Weights of a small contrastive image-text model: text encoder num experts 8.
Rows from block 7 of the image encoder, named by matrix and row number. Rows with one number belong to one neuron. Each number is 128 + 32 x the weight over the matrix's rms, rounded and kept within 0 to 255. All counts start at 0. Numbers have three digits each.
# fc1: MLP up (encoder.blocks.7.mlp.fc1.weight, 768x192), inputs 0-47
# fc2: MLP down (encoder.blocks.7.mlp.fc2.weight, 192x768, transposed), outputs 0-47
fc1.293:175140150136144046138104101143091148153088123100142136098158101099152104149130151145126166130147145164128122151158095128155117105098180182134174
fc2.293:088124099171181088125105128125099158106150135141182148169137161093129126078103163119116171134096130126110110135157149096184120166158134128120099
fc1.294:110049107126132121145156140150138214121137118120131083136094131166106111110164110091156099122186174076143187079175142149075141161094121151104172
fc2.294:139132099152124083056117172109109109032184127148138206068171144153161096171128172138131149164151099078116060125094121108122117116134134240167148
fc1.295:129130168102143123163075098164111119141076113083141117062154143132126093171179095102107109093080109168147125159127154155148136119093122101103140
fc2.295:109121086108147077138132121123174091142128200098174114102097150150079118143029081168180082112160116093128073156158111084124130156206106136063139
fc1.296:166121125098130135063108117128110117142117157122161093185129150126130119170094120123150099139107106137139143052173193142131078129151140073152115
fc2.296:075101094149105077124157125131113150152182152110117189128193091175118157096097140127124169169147192124127100183113160091133093163108162156143126
fc1.297:117162104079151136128093068192132136110117091148147110134193091181136119137103093133102163099147150116109095165131084055155089088058107078117157
fc2.297:151080170163123111094137098177100141129120091121138166186141163142139090109127161096057140104129140155171184131165144150096133108136141088124116
fc1.298:139110150085124105114113090083103159138125151099075170117141157080123112093127137112141163091109090156170159145163113131180102127118150176163165
fc2.298:167122134070126134167192097166177163108164144186072081162158171193182114087128160098154123183121164150142162146159121119103084159139116148147135
fc1.299:136094113106172183081137084108142115166115107137027110140126102079178168114170081119109146080135091133073157145140104126112152174130133144173113
fc2.299:125124116134150156109125163138107134150126144136137115143081119149172124125123126148147084174167083153134146116094122112147148151128103133105131
fc1.300:081211170086076143133101163101143099079162124134137096131166151102087120128116088136115158181092147120145118132139087069154094152111065159174151
fc2.300:096171052069068150092112134118138189171142162155115158117070099113153132103104071098154139141162160153111184071119094113047090116089136161144199
fc1.301:158135132156101132126114147119127131114136081097058157148130115078150110140158077137130122100147131144046111105094174123169086126158088133116075
fc2.301:165131177082130091120156109075128124124129077155141136110153053078128142183150079130058104145197132126140149106214145065187167117124176133135142
fc1.302:146141103116081082203122123150126096123120146069057180155129118103166133159121078093139195160134146113154164095147083120142121147172096134115112
fc2.302:143148077169118059122159116060148105077170234098177075113147140113109108135098114166102119128121130142111090107152164101148124152160151171102148
fc1.303:100112121109114152187166138133092135139090139155120135116143087155117173146117107150138101102155148083116128100159131109123124165107109109081094
fc2.303:145151108084076141152059134195094192126120084099151143131076121126120066127108121114160157078092136127153137099083135146122119103110164124129190
fc1.304:124144133138121129118159083132054124157119139133122155095131080137127106145133114056104105089099104157191100132117170116158117151119167078147158
fc2.304:061115128149130157118109130078188086157095124135090101138097122155131098151130106138142153127122193116130146131141086149120125115199094132098094
fc1.305:169100150153199107072062126118045172139154104101113158119166241159105144142118100101129095123088106094184143141187117120090164126105124127126110
fc2.305:201129090078059142157121131134135127128098127176132106161162159198131141130163141112125021164114040089128099119105143108101152090079116126196092
fc1.306:132179066096141061145203104163116112100085144098121128138097134110185066154125102145125129121104023162104111109081128123176162121102105163115113
fc2.306:114105125110090165184132164093091077129118118168152095136126101090143121137139149106100163210136129118117131126130134097137144122107137076134140
fc1.307:187092228140079103090182113071186140108093114131171126138116205121137152081140130117171161142122155133105104053080170067124097183117157104149125
fc2.307:127145162151089096114116105145120117164060084103123164117148083120127158135155103092112126123157096144121135148153157148091081102165168101066136
fc1.308:159128146104146204200176112141079080127122092104134149124193198103083168165167113191139154110118136171151130130140113114139125125105153150117092
fc2.308:165125131159112161155145043125127140169114061163202173207097101095153099110154160114085122081141153161137138104146130137125122129130156095094140
fc1.309:102118111087132081092102142115116114091103086210107108161101108100117127111147088148089158139114092171151121126113125104105124091145168157110177
fc2.309:186111159144151107086152143106141099140136131133106196107108085160143108170149163124129127147185145185148156103115154121138133149113126112126127
fc1.310:115125162113159129104149139155060073144095103139134108118101100149125135134175075117062159134062115132084145086122128168074117149071115185142094
fc2.310:119118147115095110122145103129076092113095125122060150151112102136144165123072192164131154115097118154105136139074095124070122107109176164122171
fc1.311:158178134151121106215134182162054156119113138192117072087125126157108160117149134081110165161157134162086155117077103135111162191113148125111080
fc2.311:144055133101185123148135157075093110110133122114115072109095139099054180118087155079160168085087148088173083158182105077145157113139077152148107
fc1.312:113079118145121106147091089147106126116077128133082141183091173143117059097116138095167136116153127124171159158156162118141087164138086141133170
fc2.312:093194101163064069116138165102096155178079115114146167072148134104108083165199147123071133153163162211075139091098118098094201053110125140044153
fc1.313:097177121102108143126113104127118141104106158137081158067085131132142054152123092118065092117139118211097106153116130064146105125135163115116086
fc2.313:129115075075197178155121174113126116155157153116155123074108063134088115115078116171175121117124107120124127141174109136141143076066095108155182
fc1.314:151106176189194118150083119137183109108124144164136102099154184117132125138080135136092161132093100098064134131107120129118104092175172150124123
fc2.314:168130068089152157113149101088120153173114111126155145113140165086149195213157171166130054122138149118122168192116115184129139182146119110104157
fc1.315:160141134067183166129158109117166121118120117147138112153081173123160097110080131145200112100106099176098146092152147139129100074098151080163148
fc2.315:063084162182084166131089159175143143125189165155121140084106131144125136119118096140118172127153174127101125130101154081096103185177119121146098
fc1.316:188111171114116089126121161164066112108139089076077152139186184148091106129170112114112136133089146139141181125119099121106102128104125112155096
fc2.316:109117119142177105089117141116150170125136136156184124146076166131149151115131127133145131032130069107155102187082091095125123142120130102120113
fc1.317:102102184156093102085111155095159110132135144122145055126161114148124103058132123174106126161124090105107151153129175091106116165120145116092106
fc2.317:176086133110107083115175103150074121059146103148110094146084193143134119078054149118124095122173149143163124177162132119169180093096112095163111
fc1.318:113133122114098144070116141138157168100058142056143176133100118110130116174143099095127157137198136125182090114141192146142125151118145082113131
fc2.318:116096157143142075121114129165137088131155099131140173090212159109105129160162139127112147141099106130154137153114141135153194140116105169184041
fc1.319:159161097127162131100168161145135134158134150147068186111143128152141087149107135123149108150083105101135127118166159125094130190116134150138075
fc2.319:122149195137123053180086103169157096067051121110075148176169111143108102155191153084166172161069154070100115105113075099174146178209150137116111
fc1.320:167097116118188128115155139116138148152078118159090131169125225173109153151100035151106129190165118130096091151099098086110128128158125112088096
fc2.320:178147096094130157085179142119132109114145049154139085095102176098154167093117146106188108177162089141168117180180119143115132137131105144195115
fc1.321:149156141143129180254128112162175144129123094182172139082164132142121081134158088147162140088145127157084150145159091118137105141105125127108122
fc2.321:143135186070181054134119099149111136186094103089080135132102081056148115103155123081072165125156177100068103081143141087227091135134201148128175
fc1.322:099166165187125169180120175091178142201090169148097145043169116123107108091125122141134116086114131158088150104130168132046153183172096119087022
fc2.322:192157087116133110178128088158102119089114093131090141136138212097069116132094179109161072140160140169094187197141141111140117133109090078155122
fc1.323:145118172142137105092115099191127145120163172165049091167156098145117140164132056131098133132079107124138183115120130072171129174164119074147115
fc2.323:165112129132133096148152165126102138087149121113162136120125135133151090160141095162142158140075104126130169115171150138127154102145099145124078
fc1.324:128119190192134164116145126144142093139020129127173090064166117102169066157105139169120141154138095090122120132158100147147118177163101118111125
fc2.324:145089118135140092107102146158124145119125118150128175084142146126105131164087141101191122126112149091126080096085154110142129080138123182154125
fc1.325:183103134178109145171107153110106172079136115134146149069176146133120151160097097108090061114145135119151168183133041090138071145106036123166115
fc2.325:150129175130167138133135125157166160078199083157131106114125122072126114130144109088112162155126118134122155119166145206170155120135124130130124
fc1.326:084126169164184137121109134107145153137173060141152159143099121104173096138105128126118180090122155105086155134164110130117152181170088157091131
fc2.326:166173129149069139187099110127096157136110038110136137098106100111122172174173120113118131077185111129130116108124133117144169079080187107135119
fc1.327:183115086114124131141106059109108082109142105134161172137169145120168061140113138117105145099090158172166122146124122135095059128170147088128126
fc2.327:134085136062120095142099133128127159093172162145078128089152158183117112141137146090109157132118061113136101047141108095147162131169089109150075
fc1.328:131158150079125148126178152121129107100089156099116170115216084121125107121144136070104128124140129136191084129193106105122168134079156093100087
fc2.328:168142138181126177106207065128171166143124110074116108153097133150152111092104150182140201149109144168161148127110144123022139094170086118080110
fc1.329:098126125124098128095136221136189099109114083091178140081112166150115129146102079109130142125145159127129114135142097181112109131091076181164080
fc2.329:187137135169092149118164086099153116145096110093158091128105129123109133137116115065239085091128128132171121193099091200121074160228136106164146
fc1.330:104163131140161199132110114090140163109116131152126049115151073104120167152092085121089085178172069122109142101116119165116102146142124070160143
fc2.330:154076096079147123067216081136147140159151135090111136205082164108060150059118204144148127095128107178139128131091150139114164097129140099146160
fc1.331:105107143174106172166136118132137168125106127179123137165126149146108101083107139094104119091092087184143176112102123140087141126136120148150104
fc2.331:116110130094086142108073163077115160145181158040169158134147071139081115040117137123141155094081107124127176144115141080174144150135152132156220
fc1.332:155115123146122208145140135186109141116091167106114128105145080167154105143084102076101158200131147127070092055147148154158152150091104142112098
fc2.332:095177118134095137156142147149096140144144180065112169198137099153168125167098150102142124167140138133133126146144121137143138131119131151173170
fc1.333:155141098104127125128154124157169063147101166163139078173098096036147088127163128130122126151148057122164115145188101082156057114123143107126130
fc2.333:114138109142091165125036149119140120128125097103148094103124165176061124085132129108166126130095125058157063095133102143115059137154091163160163
fc1.334:128096114129105150086164059134090130076089153124064119124133116119084167125117125134148204119146126149144146159118121033137081184094144146103094
fc2.334:111094093143121179129135119142164169111121155128129107155127092148125151109119166142166144103128139159158144191090161141139121157157177183117099
fc1.335:125133127112119119088177137098166157144073134105092100138136115139143091102135109083129151147107110140130084191116113144126085118097144108139090
fc2.335:171135183061190082127093137089095127115146066123150147183127081045161161123095132123070079086179162150109144105141167145139161135101161127145155
fc1.336:156120149197154116120091129133131167156146098112096144075132236131173171189124081090124125123132126086182140129116119127088179103074084149084113
fc2.336:130081124112103129136047080130189100084168172125166100119145185143060141081117104061141099142077116089143099181125129168172117103056095140196132
fc1.337:081089141163104134142087104139157115117128073077145117130139118152145121197142117130130161121165000152167153153090133063108179176121088122105145
fc2.337:151137139154110130077085188188102152157114120084121151159124071111122134122143131133147104082172132174116148083076101163132099111132143104133162
fc1.338:138110073137118111118168148140131201070121144131115112098172127147093136136102093091132138120120148192169158082162145107116109137183098120140122
fc2.338:108119139135114062099158086109154122131153151092169136103145139111145058124164126165093176167186130113091100082146144099098127163177131129111117
fc1.339:175107151098119130156148176093111108114113092100148056194159161135080129167114143142065151118136122185125161127175119110128112127204074145093097
fc2.339:120114097104140164132143063157084121167104136191126132189123102121195127166140121088085146080098055119105087112119132187112090146113082088105115
fc1.340:186102101186190139122128074170110124109177104116056227146138137184131127147122098115071180120138140150099173069136154127081157136128118087058088
fc2.340:209059115088114120146047133175090129111139086119096129103105161193088107119078128097124083143162131056109086115130122046096141115110103137153131
fc1.341:130136163145153124087211116177054073129079138125125106068111204143146115124106112153105073090095164121115133138159144151106148150121152094107128
fc2.341:204110134111158123170115099081194105143147158123142139120121121157096165081064142062125100001108102104139136160133173143125099207165148097179103
fc1.342:161180202148172127162120167168112150087142130118134127117107166099115142132102149161095126133136114101157192090140114121132146125165205151144110
fc2.342:121103129148201127118154149066125130128190138105191155095145101160162119095109157128132125151145127143131135219144146084141109143186079154094155
fc1.343:120099101150166232062135113112192095128040061122119108069134164127216097143148156131086122138152113095152157202130175085117131166161094116095150
fc2.343:159084147119117194106154142108151103118164205118159121135131196130095174124126138088204098107070127150142132152098079131111122146092084155124156
fc1.344:144168090091118107119098114149151150101156129129110136124136106177133072116105117129129156057156068127119102123099044108154119179049135109136185
fc2.344:118132180139135168128128140117115127118150118138149095104112157104094109049091120076118112135114114169164153064143114105142143103077100101164181
fc1.345:160192111099114104067141084102162189082119116146123062120159113066170102189132151111124144079127156100120113193127111160159151134103183127083108
fc2.345:135108177169079134145149066165159068119092083086118157126189128169103062117134087136162116093169183159123105076108066159122151158125154046055103
fc1.346:114180159172099149133128095129131117145128101127084102065161100151165137119133156098113206113160084134123155144114104109112068133102030115150193
fc2.346:146136126131187162122094129055061168152076140155174111129133088069149138078096109149117113160099062134124143135185136110151083162166132148151156
fc1.347:108130107105208114135137140114119122160080172107174165150079134145111065121108133150137199169137133149129113130136122108147123183149124174182056
fc2.347:115153177102100124166045172157136123114176114162134147102096123085097080150146105170130065137159104126076100104147145123156126105132152097162136
fc1.348:105150187140167163125039171087129173037083125099109149153092127134101128115134177114096089134150098084159174140154143158112114134154067099147107
fc2.348:108136171118094107075129190105120078109133079166101133129142162140080062109164062157066157125055172204181192101161112162106145071137120114102142
fc1.349:117144172105125106181090114158114094084163129109093091145125133126095096159090125118130132101187105135177153192143082130125050133072061108177127
fc2.349:130105146175148080096119150149082145139124110132137128135114107102185156154133201147032170118067124209103138088128161115106220076135129131123156
fc1.350:121109112112085126166152139207085118141140194112169044078155121099187110114150099137104119140107152099148184101119086087101145151100118145173062
fc2.350:117201133114116085132105113109133121141131103104128096053157140132071134134171129188173141136129178131102110152123115122108149161078140159133140
fc1.351:153055145186099146190039089169207095152096117160086122158189099107153129158184176086124088111122168128180069099067138126092142128145080091132057
fc2.351:137103140083152052084128139184133150038151112183112134146116162108154058102158108059088032176168133107121148090092085121118128086044163159157165
fc1.352:131136114142127149071104157066085095079119173107085121115081134109135083158084094107171127161145075129154133140130113184136129142111097102164123
fc2.352:074103204115102083098115157152155128134134120120138122176146085122122148122172148175117101064098120127165160142139082100156196116191167118118132
fc1.353:171148159150152127137176070150150143155131028126135143121126103136182142134148122118160114102150094136134137122127071127092098146081114151109078
fc2.353:182129151168129082176049115147129141145148136093123099128153125160137148096146141158074220086179146122129118146152114135109149130139122144112089
fc1.354:130082150118173111127109114089104115086085148126091114103088137095158132096147097120130215141138107136097152100083044107130101088120090140149113
fc2.354:134016149108150092105085145158082135070154134148122091150110173154100098071111142129124092102109108129132112135133132107160147130123152084150178
fc1.355:132084124098197149102164125099134154114141126110154136108155144083101158164145147119129158144120071053124133186186106126144094170141126101152113
fc2.355:170126080124147132151147152105132163140153115055104169117158135124163157111134143166138077126121144110077108106103163142100127124167104157144193
fc1.356:093166151119111131099137141156119139143055102088115122100137179154096141105144105125084094119144121049187154126149093135126162104123115127113080
fc2.356:122119102132122102117053123104189161102090153116111085128172149152123092112125181176130123077112116117126180177146059142124095145198117142138093
fc1.357:190175122123116091126116173098183127067130164157155175138124125145150132120182087153122137125163102162158130116172083071119151112096163132137109
fc2.357:071126216122123190133080180190148085101145135074117102089074147154100066109115081101152140117165131065144164092089090076152145102110125128159139
fc1.358:138108150118141150149129123133156157128148124097105139089116151167108126165160108106122128153177138118151121080106090143100130114155093122111120
fc2.358:143150093183147116134095101103100095123067158128123121075160161138117150161143094084136151136147112105100075165141178133128151132122110121143115
fc1.359:137127194051088114144117097151082089129067141103159106155115094043154178119109089143159121127113129141161139145155104092172094137130102122119098
fc2.359:129133077165108074133112126107157160107141147145173182131159217164153065127108103143107130070116143105112128141092151138067085131142118119193164
fc1.360:145129097033072134121071090177076141155059114098188158137134085073127115124115157089137110118138140155160127158132078083154128123125116135108083
fc2.360:117075136136144105090140193182143125089128123066091078159154158158103157096170151152111096162103141119163172147150152129158197142165067157143119
fc1.361:100155147094157090091088094095151144096168113114109129165129150125152093106113125069140156106145123154059139084074142113104107117086169160116121
fc2.361:123138169130131175122203107145098088160168095126096153171098137142101116071136174078129089104195100109111180149118124121092105095116143099105065
fc1.362:134121117144118152069163085154096099159124123126121123131129133119182078133151099166119107161121116097152142170066136065164111143108127110102152
fc2.362:141130106183121110130152105140150102135196141104146112141181168204106133150104122161164182143125118128090144134119146109107096171201074146126138
fc1.363:101074172093151102121139128099096074119168111117131124112113152099155123093120131137112136156176094093116142084097145124190133140110156133121123
fc2.363:052133124126124102158115132180081155178107098115104143171075145126096078141114152074121117153155094146145133138102149130150136090101163175098173
fc1.364:119104141124096132099138118214140146123173149101180105142158121113097155183136129134155123130127164133116171135125140113113089143112106109141124
fc2.364:132161116159162131093124141132092136135081127127185099111108127110173150148125204145097185113134125124130076124163158166083113111125100166158116
fc1.365:143096120146090150107142129137082152124143093152120158136167145081173171134135123125142149128147089083129141101103138121147091124055112089124114
fc2.365:158093120159134075121111123156113128137167159117136160139102148092117102115111129141185158098141146134102131127090111134122115092104133092125130
fc1.366:086098147158127159125177136104122144113072085186190078131160160159086138161117136167160045124112103135138148088103145139165072132098074093136114
fc2.366:115172079119125092165132113176158103133209116137183186118161143091138090133124144125140056242151127137095131148134115148117141112104114119126079
fc1.367:130123117171104099128164069197135094176064124130118157133153213120064081134102128131137161126141077119157080141134130059149107143127164141088110
fc2.367:144126136142169082098087179152166186107108102107133144105127144120102123152087117114138076088170125079143133207073159114104146122144130157144144
fc1.368:185140106113178129078147143141081100111100126158098018124169117081125165139126082112134112046165143146142081119135123102045124144087095069165151
fc2.368:127145121130122072149163149155085125121161076128136114102121112138175097117102163147094109185158138174086153126110124190112137103112111166078156
fc1.369:080150150127149117115118110142137125063154142067102114106106144069124097117174113116117121145098137172100124097102130123145130125109111110126155
fc2.369:141166136153103173148119098124107043125107116171163154126102149117127097095143186141158162110148141150116075108108166168132113153082154114100127
fc1.370:125111219147165123064135122136125128123116126149134150119079154099165162142158143095024146158159123132199135125115137116148158147129132093138152
fc2.370:098098173158149151137163080146198104138070135075166150155137124101093129146136142118147082123147122150159101104127156106105122125188165148062166
fc1.371:139145110110183112092148163123148128070141146105133076141116089139186185113124112111133173186082065127151154169142084129131099193102073129178135
fc2.371:143078121077138111162087089209133148121134114104116121163141154173112072138132030077118039121201121098118098121111173089130059094122149107142090
fc1.372:168076158119154117100129100135130187097133126136124158187116083112098125132180139138101082161156073152122147098086080183106134167172124094111168
fc2.372:151099140137139115102199093085113116073163146169100123172112167158117122057106146111111125135091126132097181147142111101124180080115104105152205
fc1.373:076066170064146077168125117120137119119118100107160149117109210121132120096124101128135217115122111148122104107133089050122055133136100176181124
fc2.373:204108102112139154151205102163073135067119072172082142157165118083200146078168219124090054190165099200148183130143152134115163103050162080120165
fc1.374:124129103122152149073109108147099058088103124124133172106157131130183096159079166089149166128117126162075109088124139075126069139181130140151171
fc2.374:098163124145075185078072122060190086068124160111087131107145114173104099204138137166190131095085121148131097116110074098125098133179132123095126
fc1.375:171173134195125158122137087098034097112133112087145125110174142168126135135139143102119161146098111143114135100113051067185116153123126129082149
fc2.375:130152150185120082105139123132096109078126061085138151131198138153137125106122198161121177118111097102153126156100124091137163175149164157100120
fc1.376:179077130126100131169147116109118102069167217102193070150114123070169087143080122112091129076086158156076126141149170109116118173121158143126086
fc2.376:146149095087139147143175154160138074094154100133103094109142155125101118110138138162129077174127161163198217116159114160143152094141141082131076
fc1.377:140133095123137112154107141187139097122130132127149132166144111157082149137116138087113112148159137132103094060066147111098114174118131118103097
fc2.377:104161154084143204164063155131077106111129077072088112118174088150089101123104088117129145155198093151129144165116123172121154084072133165125198
fc1.378:098169132157179153114155162152131190147095138105165121080050124092172127129123065126146090063142137125106140101161111151115044144162148149175158
fc2.378:091103070166114089150181114084129167122151152128151174115165156081175081089194116156103151124159129147112172125117141119074132092126131171167143
fc1.379:181104131092132110106138119189040100138118183093084164119132146146141103163158130066097113124117119208167161126167201128069131192142141128109174
fc2.379:130125114102134134159200113122137125128201164201065085189141113153141134104093102107161148159082123114109127136114133159060088106128110136122063
fc1.380:112088121138122175105125150143123172088117130133106124113118087102120114081177070148126131128151159146116151176126120165126110133081126051139134
fc2.380:167144114122125114140146117115126133108199134162112152110091119117166090095179099060137126066176123155094130079123109115124127114146166069176118
fc1.381:121096087129104089116132096084142144137125118173176131114118186122164206148148121123152153181083096118174158163109090102155111148063162178141110
fc2.381:083101119090135147129123127181095156114147150110126117165185199158093074118070093054143097175101136174136196102118135158170121111093115144180151
fc1.382:061170096167104097120045115115154096106206047068157150086155096134171110120115174105138157151197121103171154156111213096088110178121115133074146
fc2.382:122131135096066061210176109180138141062129086150121068051084101120172118180180182108125147144149142197177119137084133100140180140097196127117118
fc1.383:077130070168109092150133117142061100118057098128136182128109127138098094142149133111131127075131161154158106119144111124164083146110138146143175
fc2.383:097171095176132168148099170130103058136180153068180107154125074135179118200116163143074134083116111134159190169151113046081152127170116124121114
fc1.384:134164126097181152111188131118094089147129166143128159095128171068095092169132107145159125115109069128177136110136108114166076145122129124137087
fc2.384:140143105162110090133094140160151180127161107176117147092122107119101095109119080168138121125143151158133137105092143087101124094090124117157166
fc1.385:080123156148181168124157130131156123107080074163168129194085153151119134111129147092077188113113156100102179119168081129191068129095103139133146
fc2.385:092096150091093147164111126185088118148134081146116142098188104147149071206125137114115151188105088141134133177113126054176176090109135065119116
fc1.386:149096131145093167131118156110143110129134139110106088154112141104148133148142135148142135172177108074188122078116192110155097095104125097214108
fc2.386:066017130106206131091131194140109155146116155107174129128113151138082137106128113103080133136165123114126093100090145127170109069112140161168114
fc1.387:154140170151148161103096136125176164125138125127154087130090148096129129127099054135145067129111167119111165139111133152133120117134104116201110
fc2.387:124102069090127138133125090117092144179102108131130126169178077142133131117072127195096173083129117149138112172124102134125158110146171074106117
fc1.388:082175183125159070125012100105123090082132099129097083161086160133200144175083117148057098123203169187083092125154174101032103178133108100105118
fc2.388:150108095103089133138113120139138107169095103131126164160137163151131138124097134132147100128151082103073087106122090132124107062136164186148111
fc1.389:174176077123191118112109111093144083083147173121071175120199133180181075106123093109063144075146098101090138154141103141123119123086177135079113
fc2.389:180110119179081153095149132102164099134137158173118145196149144180136089129109099136176175135119083104149100134102153098077084133148070092150090
fc1.390:148154164127157101159121124146130138155103167122100134124166110039178086138163158153113143110186122149169101158104120133098144137105132147152101
fc2.390:165092151106142119103156113146104072122125181177124094149057123093109205058107184080084144121057135159170161101083137153140124118172161097165133
fc1.391:152167190147078140150113107047148149138091172137074129144135137084137116101086093135126137131136120156113145191137180107128162192059151121106114
fc2.391:131158095115128154159221067119175145138092123199123141100104107137127154128130066130122122142079126103127093123064173140152135126083134126151100
fc1.392:130147184152185178149151121111190167063059157111109132114126146064138123122143155152161199106157124173124115099076141116141110100145148044090127
fc2.392:076114092114109195095136136106169109126182219106098093146086178118146169091153123161157126203107105109120116104128128129068102122109094196137151
fc1.393:107201127093179120162093083153066246066096150074085083098114121148126140106128112093115114114184084169120080138106108104146119050152120080102168
fc2.393:122110117130235079126139139086122136105151152158106123196122123124152136056102180098097136097095178116092187133187094097089095123191139122110149
fc1.394:161086154174129140132110138126189089163121137058150155043148132140136106125118100109138137112155080144110107151132097084117119091186122150060126
fc2.394:166141111096123076139159083123171190135121106126153162083089160053094138143057104126130161080155081084091109165130119102191162139154093127208100
fc1.395:170123177183149143073161093148111155105125192126125142100087122122128058169125133112134143075168145166127105189148049149142096146130146098070107
fc2.395:112149132128086105151166149124121091160137072144152169084106161106204108133125137137051167156133142074073086133110141070178114140153116099094111
fc1.396:153110101150193118115123135133066138149154189120114116119148221104129070177155094208155142121146166106115151173137171127110115155125150134112157
fc2.396:207077090117132128148171140135144131094170095113095158077111122165175196076132112152193088161180103120163131155080143154120097126136116130106096
fc1.397:094070121171162129095146075152198091137144145119094118192133086185130117142106146146138090100199125129100109087086145142074120146054136072106114
fc2.397:153116114168130098137102167141122129179137059158136140115136123095065104085107120098126108122198196173131201116132184158112159071143170122079146
fc1.398:112180176161166097119138150134128181037121118150125126113074135191128140149095105120111141142134141132051117138150142112094168209165109123110100
fc2.398:098183081114073152155068119066126087144163088128191057122099163074086103072104120059141149133178124112212088110157102118114075112155108198173175
fc1.399:084065147171096104099172137143138143157126114133117082119137139102112096147169156159133158147124106171158103157172142119117145103142055116120061
fc2.399:148113140133144137098098124109127145115162140106206186084107104111149138094118121136103113085175146130089092132134176092149111124111155121133146
fc1.400:147203141108151111110077103099130095158141113140152115116166123084146097148159095149114088130157090132163162121146153145153115131112101077100110
fc2.400:117135109087116061079163107120146151118172151203130113122115147180143136103159136128135109144096096113127153090100143163101053124069118178164156
fc1.401:079114142145101135116176125102101093145138157093086140182098193098201132120198118082069168143190114102154105144129180114142154111147104123144133
fc2.401:112159109139089113132140138128108113129165078175142129113099147183140079133143089144135112123183156139156165115097140144107116080069095121147137
fc1.402:112102152075157113139192151155129117119149153168141084146115182110098187191177169124127164113122108158109087105067141106108125129061102100132120
fc2.402:114104150085150183120132106064113168141077105145122126138144054092126122120089178098120078165104116178202135112167114160116141103090155143140131
fc1.403:129125140121191159132169142169127108135107175140122147071125154116160065156178157129060150093133150154111098083128146108074110179156133101108060
fc2.403:099095120090155122063128109150114094137185091102137071100065170116110177089120192061119134182100142171103143117174105122115149135114105160142088
fc1.404:166151141133183171140130105135164122141133091159157123128053200156186129138109087128123156126100095196137141092175086118122088169102111151138059
fc2.404:158100163156157141145089081164184116080121136093089090151130124072139092092125239165154184086131127103133125156126104126163168158200132147133129
fc1.405:148072154118136148076118120132208105111138116119137117079137134173185095147136092153094145154155089139178127084155101081147148140163147121057111
fc2.405:215110142113156140082127131107119134171128148140164144147129128155079110105158095103156114079128103080095149088134098150161113175112111121127128
fc1.406:126141090177139143133135093144181195085096094163131095077106090137095089144104090102113125156122165156140115094118156120153119160102137117104110
fc2.406:086185105143109154136145147114076116130167009158105113143107141104162140113155127098128127133165182162181175125146144158115165084107146178127123
fc1.407:120115092143094105197113091110167076126124174107143121096121114052149076129139095149130119124086130103125179164192074073176022150124122136134060
fc2.407:127082157087149045102141143164129169083185130160137117105164150090130116111139127108066101128125113181149184145155120074141185058095089116157117
fc1.408:151156120191133101124145146107164165098148158076138109113090131126131136123130102150110116101227137084100167099149120095069059137138104154079130
fc2.408:133118131190165092140103124129111123117094088103110114103147176122116108144131119040091197131109104081084147129130116097154146167096172132164116
fc1.409:164128124102119166094141103140169142137116116112155158108144128088161127169161088123135136091113128190148086163119124129110073152080084134072148
fc2.409:131112096116145114105167161115161116057196116057162110083108178115107115124124112126160123099142151100103153148116122112112181159155080185104131
fc1.410:122140144147114122122135090135093131114106161139099144110121100120144130137158103172140093159123121055104158119165109147123070194102101127187075
fc2.410:138121105089117040155113145161149155048113107138140078126134088132103053157177177159158143096167100140155204102075076105131179132129185108134120
fc1.411:084175117167156197099152099180120061122117166134129091065122120141108153145127113101103121112142101131137102094167090124068131109080147162167119
fc2.411:133141104132125111119174089120107151178102125107120159182134134131152170151150129071133089173165127121161135155146191156105118121105105100114142
fc1.412:152074102138148207094063072177139162133065075083161142120128169092149122141104087093094178139133124120128096127117117104118091109210087089149137
fc2.412:150098148083143078121167166101135112141162125106130119104139135136122093115115121089103111120100131128121124148139138114113138170092111151108096
fc1.413:130146109109105162098176093153103158033079114105134062121136165093125139099126171094062077149218084077181092128132159149091108126106106142159106
fc2.413:101149139119125083152109182115134125068112069149121141100105172069136120147187154155115198170137159078128079104139104139116155158088129192137137
fc1.414:121113104143112100130139094116119130139067128113128142086132097147143143133128151077092169195099128142092096105136137143099111119112110115143107
fc2.414:160088128116147118148171165122100170114117137146177121116093150129163092142154130134085092150171143188183121133082071118117128090123130155166132
fc1.415:132140144152129156114132088067128157139111102116126102123157116140164183185152108172075086157134092161131157118112174122098139144145129103110054
fc2.415:157158161164149135181107116136092170134073119160149180128046099119123105146206183137101130144180181144146109154152102143160096123128199097099158
fc1.416:171132132158127155158161130106094086076076118117129166138125149109122119150072150138150131159151051126158139139153086123098099161100157116168102
fc2.416:079092064141164079087104120084162121118139143099152157097154147133106134124117102146137078134130203129101137174119152124163122088120097167114126